config.yaml
image_size: 24
mlp_ratio: 3
parallel_block: false
inner_norm: false
patch_size: [2, 2]
learning_rate: 0.0019
lr_schedule: "wsd"
final_lr_fraction: 0
warmup_steps: 8000
weight_decay: 0.04
Rows from block 7 of a small image classifier, named by matrix and row number. Rows with one number belong to one neuron. Each number is 50 + 12 x the weight over its row's rms, rounded and kept within 0 to 99. All counts start at 0.
After each neuron's rows are labels from the 100 images, of 14976, where the neuron reaches its highest value: "strongest on" is what is common among them. Only what is clearly more common there than usual is listed. The data: rendered landscapes of hills, water and sky.
# fc1: MLP up (model.blocks.7.mlp.fc1.weight, 384x128), inputs 0-127
# fc2: MLP down (model.blocks.7.mlp.fc2.weight, 128x384, transposed), outputs 0-127

fc1.372:37 39 50 58 19 74 62 54 72 57 67 67 42 53 25 52 54 47 46 60 48 63 46 38 47 52 43 61 58 44 48 65 62 45 41 48 58 54 59 52 44 47 50 48 63 46 75 39 60 40 56 54 48 41 70 49 61 39 82 50 44 35 56 43 57 48 46 37 58 52 66 64 49 68 47 56 64 52 41 47 47 55 44 48 28 56 39 76 56 52 53 63 37 48 42 40 55 48 43 29 57 41 15 74 70 53 50 67 25 45 57 47 38 46 59 41 67 60 31 37 27 46 41 44 36 50 70 39
fc2.372:31 51 45 37 53 47 57 51 50 66 46 52 40 78 53 58 66 55 46 39 45 34 60 30 35 24 45 34 39 76 67 44 66 53 35 59 70 51 73 79 47 57 73 38 56 55 65 47 54 39 30 55 34 55 63 44 62 62 37 63 57 59 48 45 36 50 38 58 52 69 34 63 36 58 56 57 41 52 52 54 59 39 59 44 58 61 57 54 66 36 46 52 33 50 47 60 45 35 29 34 31 47 58 49 37 79 74 31 51 35 55 47 47 42 61 55 36 59 42 32 45 43 45 47 57 42 48 55
strongest on: noon; red mesas

fc1.44:30 55 47 48 64 66 52 47 56 49 55 40 46 55 42 42 40 46 53 52 67 40 65 64 59 40 41 51 50 36 44 66 46 58 71 51 37 33 51 42 53 72 44 47 48 53 58 50 44 46 73 41 28 69 42 71 57 58 65 55 40 42 62 54 53 54 62 65 48 54 47 73 53 43 46 60 50 12 42 46 35 42 58 63 50 38 34 61 22 47 58 48 69 44 49 45 46 68 35 37 49 51 62 50 59 46 37 49 49 48 75 30 54 24 59 37 59 40 29 67 70 50 19 54 75 53 60 47
fc2.44:31 61 60 56 45 55 70 43 34 72 48 53 61 72 66 49 49 49 37 52 43 53 37 62 42 55 64 49 38 76 61 42 56 67 64 52 61 27 47 49 77 35 40 54 52 59 48 55 40 54 28 54 30 58 53 51 53 57 33 30 50 48 38 47 42 40 39 52 37 75 27 51 52 53 34 61 53 64 33 49 57 72 76 57 68 46 54 29 67 56 48 53 49 69 43 53 66 46 49 22 40 37 46 50 57 59 47 27 36 44 38 59 36 47 63 64 43 27 53 49 50 57 60 65 40 53 41 48
strongest on: red mesas

fc1.15:08 63 57 48 51 54 31 56 62 69 31 44 52 46 52 46 59 43 61 37 49 29 44 36 59 69 30 51 47 51 66 55 42 51 49 35 47 57 69 63 55 54 68 31 52 54 65 58 56 58 55 72 37 55 52 65 48 25 55 45 51 61 45 62 46 42 62 38 43 27 51 53 47 57 45 31 61 47 50 29 36 34 60 40 39 45 25 62 39 66 62 53 80 50 50 66 34 62 38 62 68 60 66 58 49 58 53 31 58 41 61 42 57 57 53 48 61 43 39 49 49 53 45 60 31 27 54 62
fc2.15:59 49 45 55 57 67 58 48 50 43 51 59 45 46 48 44 39 44 46 44 47 62 65 64 44 69 71 36 42 53 56 54 47 58 36 72 52 42 56 51 41 21 50 62 46 44 25 42 60 48 67 42 85 45 41 29 56 58 53 63 37 36 34 55 62 45 39 40 36 50 50 28 55 57 35 53 48 34 36 55 64 86 39 51 68 35 49 39 42 52 53 57 54 42 58 61 48 65 46 71 45 20 42 55 68 24 50 64 46 53 43 54 56 39 42 60 57 59 56 51 71 51 65 32 50 42 22 46
strongest on: red mesas

fc1.68:41 59 56 38 55 58 31 43 58 58 60 63 47 56 59 40 44 50 54 78 41 31 46 37 17 47 41 68 60 55 83 49 27 45 57 35 40 60 63 55 60 48 42 49 58 72 58 62 46 58 55 48 43 60 53 36 41 50 59 50 72 55 37 67 43 54 46 66 40 52 45 57 54 18 46 53 62 53 40 49 56 63 66 48 50 58 49 56 64 41 45 49 55 58 47 87 48 57 33 60 41 54 84 54 58 51 29 35 37 46 51 38 46 32 39 55 65 55 30 53 40 31 34 64 45 41 46 59
fc2.68:39 35 78 77 49 50 46 35 37 50 46 44 58 43 42 38 37 47 42 49 31 71 43 59 82 45 23 35 72 61 42 53 46 70 50 53 50 57 43 44 80 49 41 50 56 39 60 36 64 42 21 64 46 25 44 60 53 52 45 51 40 54 54 63 48 53 66 47 55 56 55 52 57 61 57 39 62 64 44 55 46 48 58 32 35 68 53 39 44 66 52 31 30 76 58 56 39 45 56 51 53 58 54 42 46 69 43 62 49 39 47 46 39 35 53 61 52 54 50 31 49 21 48 33 61 57 59 66
strongest on: noon; snowy peaks

fc1.236:58 57 32 66 42 47 43 38 62 57 40 39 57 57 28 59 39 52 61 59 37 33 31 64 51 22 53 37 50 59 52 44 63 25 67 45 56 31 57 83 38 54 44 42 62 37 48 33 55 61 49 51 40 49 69 37 61 69 49 68 37 29 46 50 59 54 58 45 51 55 59 62 56 31 42 50 46 57 43 67 73 37 45 39 61 50 53 46 28 79 55 50 50 28 55 47 59 51 42 52 45 37 29 41 59 37 26 44 40 46 73 49 44 51 54 59 58 42 40 60 77 45 39 52 59 62 57 54
fc2.236:41 56 56 37 40 61 57 22 53 52 53 64 53 46 36 46 57 67 32 48 25 44 50 65 54 65 41 65 58 67 41 62 54 44 52 47 43 66 39 55 41 36 44 57 39 52 28 49 39 60 48 50 59 42 20 61 71 44 41 50 55 68 44 48 52 53 29 44 54 64 70 41 71 37 47 56 49 20 61 57 65 46 40 55 60 51 50 52 51 43 62 56 56 44 78 53 44 57 68 69 46 51 59 60 37 59 56 43 58 56 35 41 51 50 46 46 35 27 70 67 46 52 71 27 45 52 20 25
strongest on: red mesas

fc1.101:28 40 52 37 45 46 62 46 49 67 61 44 39 57 36 60 40 88 59 26 42 57 50 42 42 58 33 31 62 58 56 58 50 61 33 44 39 56 67 53 48 50 40 38 72 49 54 63 42 47 82 49 37 37 42 71 75 54 60 53 32 56 58 57 43 43 45 66 44 38 51 69 44 52 33 53 50 47 57 55 43 57 45 41 40 56 48 60 55 46 41 54 68 26 45 50 47 54 44 29 62 64 35 56 61 77 49 57 24 49 60 54 67 45 36 57 48 48 49 80 39 51 55 49 58 59 63 29
fc2.101:54 42 53 62 38 42 58 66 27 29 50 52 48 51 53 37 49 21 38 44 60 44 40 68 65 30 58 42 36 61 41 55 31 55 74 70 60 56 62 55 55 60 52 78 27 62 57 44 52 50 50 41 55 47 44 44 48 54 49 61 78 42 48 49 69 78 67 48 61 57 61 46 53 30 45 44 43 42 47 33 70 63 52 48 49 46 44 20 45 50 49 51 35 51 54 55 67 46 33 65 60 45 51 49 37 23 36 58 45 36 39 33 37 37 66 44 52 52 62 64 51 36 62 61 64 43 49 68
strongest on: noon

fc1.143:38 42 32 56 31 58 57 38 48 43 42 55 50 49 41 51 74 45 52 54 25 51 40 68 44 42 38 55 41 56 62 69 54 34 56 40 38 46 37 53 37 45 38 44 55 64 79 55 50 39 41 50 47 49 57 61 45 47 39 49 48 56 54 57 69 57 50 52 36 50 58 77 52 37 54 54 58 41 57 32 57 46 55 48 41 37 39 59 34 69 50 63 70 47 26 58 58 55 50 67 63 77 72 38 49 60 54 38 22 46 81 84 38 35 41 64 63 52 47 70 55 45 49 55 49 56 54 25
fc2.143:69 49 64 40 69 60 47 41 45 48 47 71 50 37 66 42 22 33 39 54 41 61 48 56 60 65 34 57 53 45 51 38 89 31 50 45 36 36 65 62 25 32 49 58 47 61 47 48 40 58 38 56 70 73 39 25 34 58 37 62 50 66 41 52 55 46 52 49 57 54 47 45 48 59 36 38 50 59 60 67 59 49 34 48 55 48 48 40 37 59 51 66 64 45 46 47 62 70 40 34 50 30 54 62 48 36 67 60 67 43 34 50 68 51 54 75 35 38 40 39 61 61 56 50 32 42 39 47
strongest on: terraced slopes

fc1.261:32 67 47 66 33 72 72 51 56 44 59 63 50 74 53 50 70 58 46 60 60 52 62 66 34 54 37 27 49 61 82 43 47 48 44 35 57 70 59 38 56 55 57 56 57 55 60 38 47 46 40 53 44 33 41 56 66 42 49 48 57 47 40 38 53 43 59 43 54 27 61 53 73 42 41 48 35 32 75 36 48 51 75 65 62 36 61 49 42 44 57 47 50 57 30 27 66 50 57 39 52 57 54 72 41 59 28 32 25 45 54 45 52 50 56 48 60 55 45 43 58 53 23 56 47 40 54 33
fc2.261:42 25 43 59 23 65 53 48 38 41 53 55 57 37 50 43 49 66 51 70 30 34 55 71 53 41 45 57 53 60 61 39 54 46 36 38 54 23 37 62 42 48 32 52 63 54 49 47 38 48 64 49 41 33 66 65 50 54 55 58 35 51 38 79 45 51 57 72 31 19 46 68 70 47 55 42 51 50 34 74 45 46 69 63 68 52 44 59 38 75 57 32 46 49 46 67 47 53 45 58 45 64 53 52 44 50 44 51 35 47 51 61 63 29 44 59 50 51 54 60 69 24 52 59 61 32 52 49
strongest on: terraced slopes

fc1.366:29 55 47 38 45 50 53 34 65 49 36 45 60 56 38 52 53 45 72 70 45 20 51 36 53 55 37 35 57 37 61 39 51 46 53 26 68 26 51 55 59 62 29 36 54 45 54 43 30 44 51 56 49 52 64 62 71 40 68 45 48 38 54 28 70 61 45 43 50 59 51 63 55 66 34 50 66 44 66 58 71 48 49 50 62 63 52 62 68 43 45 59 43 39 34 44 50 64 68 38 60 40 51 72 52 45 71 49 41 58 53 51 62 62 60 40 68 30 47 51 55 42 29 37 52 48 42 14
fc2.366:63 43 37 32 71 62 42 43 40 54 79 46 59 42 37 52 39 63 46 33 53 35 55 40 20 54 85 38 52 65 31 61 46 33 69 62 60 56 66 61 68 62 47 43 54 76 33 51 48 59 53 54 38 55 52 27 48 40 39 55 40 47 43 35 41 50 41 65 53 47 63 53 62 53 41 60 44 49 49 66 41 49 37 62 37 38 53 57 45 33 55 67 72 43 30 22 51 51 52 39 65 46 50 68 52 52 62 47 53 61 42 62 58 54 43 54 56 55 45 48 55 38 29 63 64 71 34 35
strongest on: terraced slopes; desert dunes

fc1.139:54 38 54 43 54 67 63 52 60 50 61 31 36 49 60 52 46 55 56 46 54 46 62 49 47 32 46 31 73 34 59 50 43 40 57 11 54 49 40 49 55 45 57 38 62 44 48 50 23 42 58 32 55 20 35 49 44 42 60 50 61 46 46 29 65 43 50 61 44 44 46 48 61 37 64 48 52 40 55 63 76 48 50 59 34 15 43 54 56 79 55 38 37 48 42 76 74 58 55 46 49 65 44 49 57 50 58 55 53 62 53 50 73 36 69 50 61 48 48 79 65 54 39 69 42 47 49 41
fc2.139:24 33 39 68 30 47 42 64 54 35 57 56 49 40 39 33 58 49 59 52 33 65 62 59 44 51 13 38 49 43 65 45 44 39 39 64 49 45 59 69 40 53 37 48 40 38 44 57 72 45 62 55 66 29 56 63 61 57 49 47 68 24 57 54 48 53 43 41 67 25 54 63 49 62 56 35 60 47 61 54 66 51 47 46 69 42 48 58 54 41 53 42 54 44 51 65 31 72 56 44 33 62 60 56 41 26 37 46 63 33 63 33 58 69 70 68 53 40 39 59 41 40 52 49 63 36 54 47
strongest on: overcast

fc1.153:49 52 35 53 15 62 57 59 64 62 49 63 30 42 33 72 66 45 47 78 59 63 61 62 43 46 47 60 57 67 66 47 50 52 37 50 31 66 45 57 33 65 62 43 52 66 36 48 50 42 67 29 47 58 71 48 59 41 40 56 36 74 57 57 49 51 66 60 38 41 28 55 46 48 38 40 64 38 52 51 46 50 65 37 56 35 56 52 39 55 48 46 50 41 56 74 34 45 53 66 36 30 31 44 71 56 41 42 45 48 60 63 42 43 51 33 48 54 59 45 77 41 51 72 56 41 66 46
fc2.153:42 32 33 38 79 48 63 33 45 53 51 40 51 46 67 42 49 54 78 42 49 28 29 46 39 55 73 58 52 21 38 70 55 34 35 61 33 30 50 53 48 69 58 43 61 49 44 42 60 52 54 53 63 57 29 66 36 38 50 54 79 42 41 53 58 46 60 51 73 42 48 58 52 30 51 41 30 34 48 61 49 53 47 72 36 54 39 32 56 54 49 37 58 80 53 40 49 46 42 59 57 36 45 36 41 54 46 48 63 59 60 53 62 67 42 61 51 43 59 67 63 59 62 52 56 60 65 54
strongest on: overcast; terraced slopes

fc1.63:47 46 58 42 33 66 70 41 75 46 35 78 50 80 39 51 90 51 50 48 51 51 46 38 23 48 47 35 40 70 41 52 48 44 62 28 61 55 43 47 36 46 58 53 59 49 49 57 46 61 52 37 39 67 63 55 56 63 48 44 53 68 41 45 45 38 51 44 56 52 74 44 59 45 26 41 63 54 47 45 61 61 54 52 36 24 47 19 68 53 48 53 49 60 40 64 40 59 63 65 53 66 49 59 56 46 53 33 37 32 37 45 57 63 47 41 51 63 42 38 65 30 59 34 43 51 59 45
fc2.63:51 60 29 43 57 33 55 56 51 50 48 55 56 59 75 46 58 18 64 67 48 44 42 44 52 42 61 62 32 37 44 63 55 79 48 61 41 49 54 43 77 66 61 44 55 61 53 40 47 57 46 43 46 63 44 56 38 42 50 39 75 50 29 53 48 37 52 54 46 60 16 75 40 49 36 57 31 60 31 48 48 78 53 43 43 58 42 42 58 61 56 46 41 72 42 45 57 47 35 57 43 53 44 21 46 50 37 44 39 40 46 43 37 57 61 69 56 22 54 56 59 60 50 64 37 57 60 67
strongest on: terraced slopes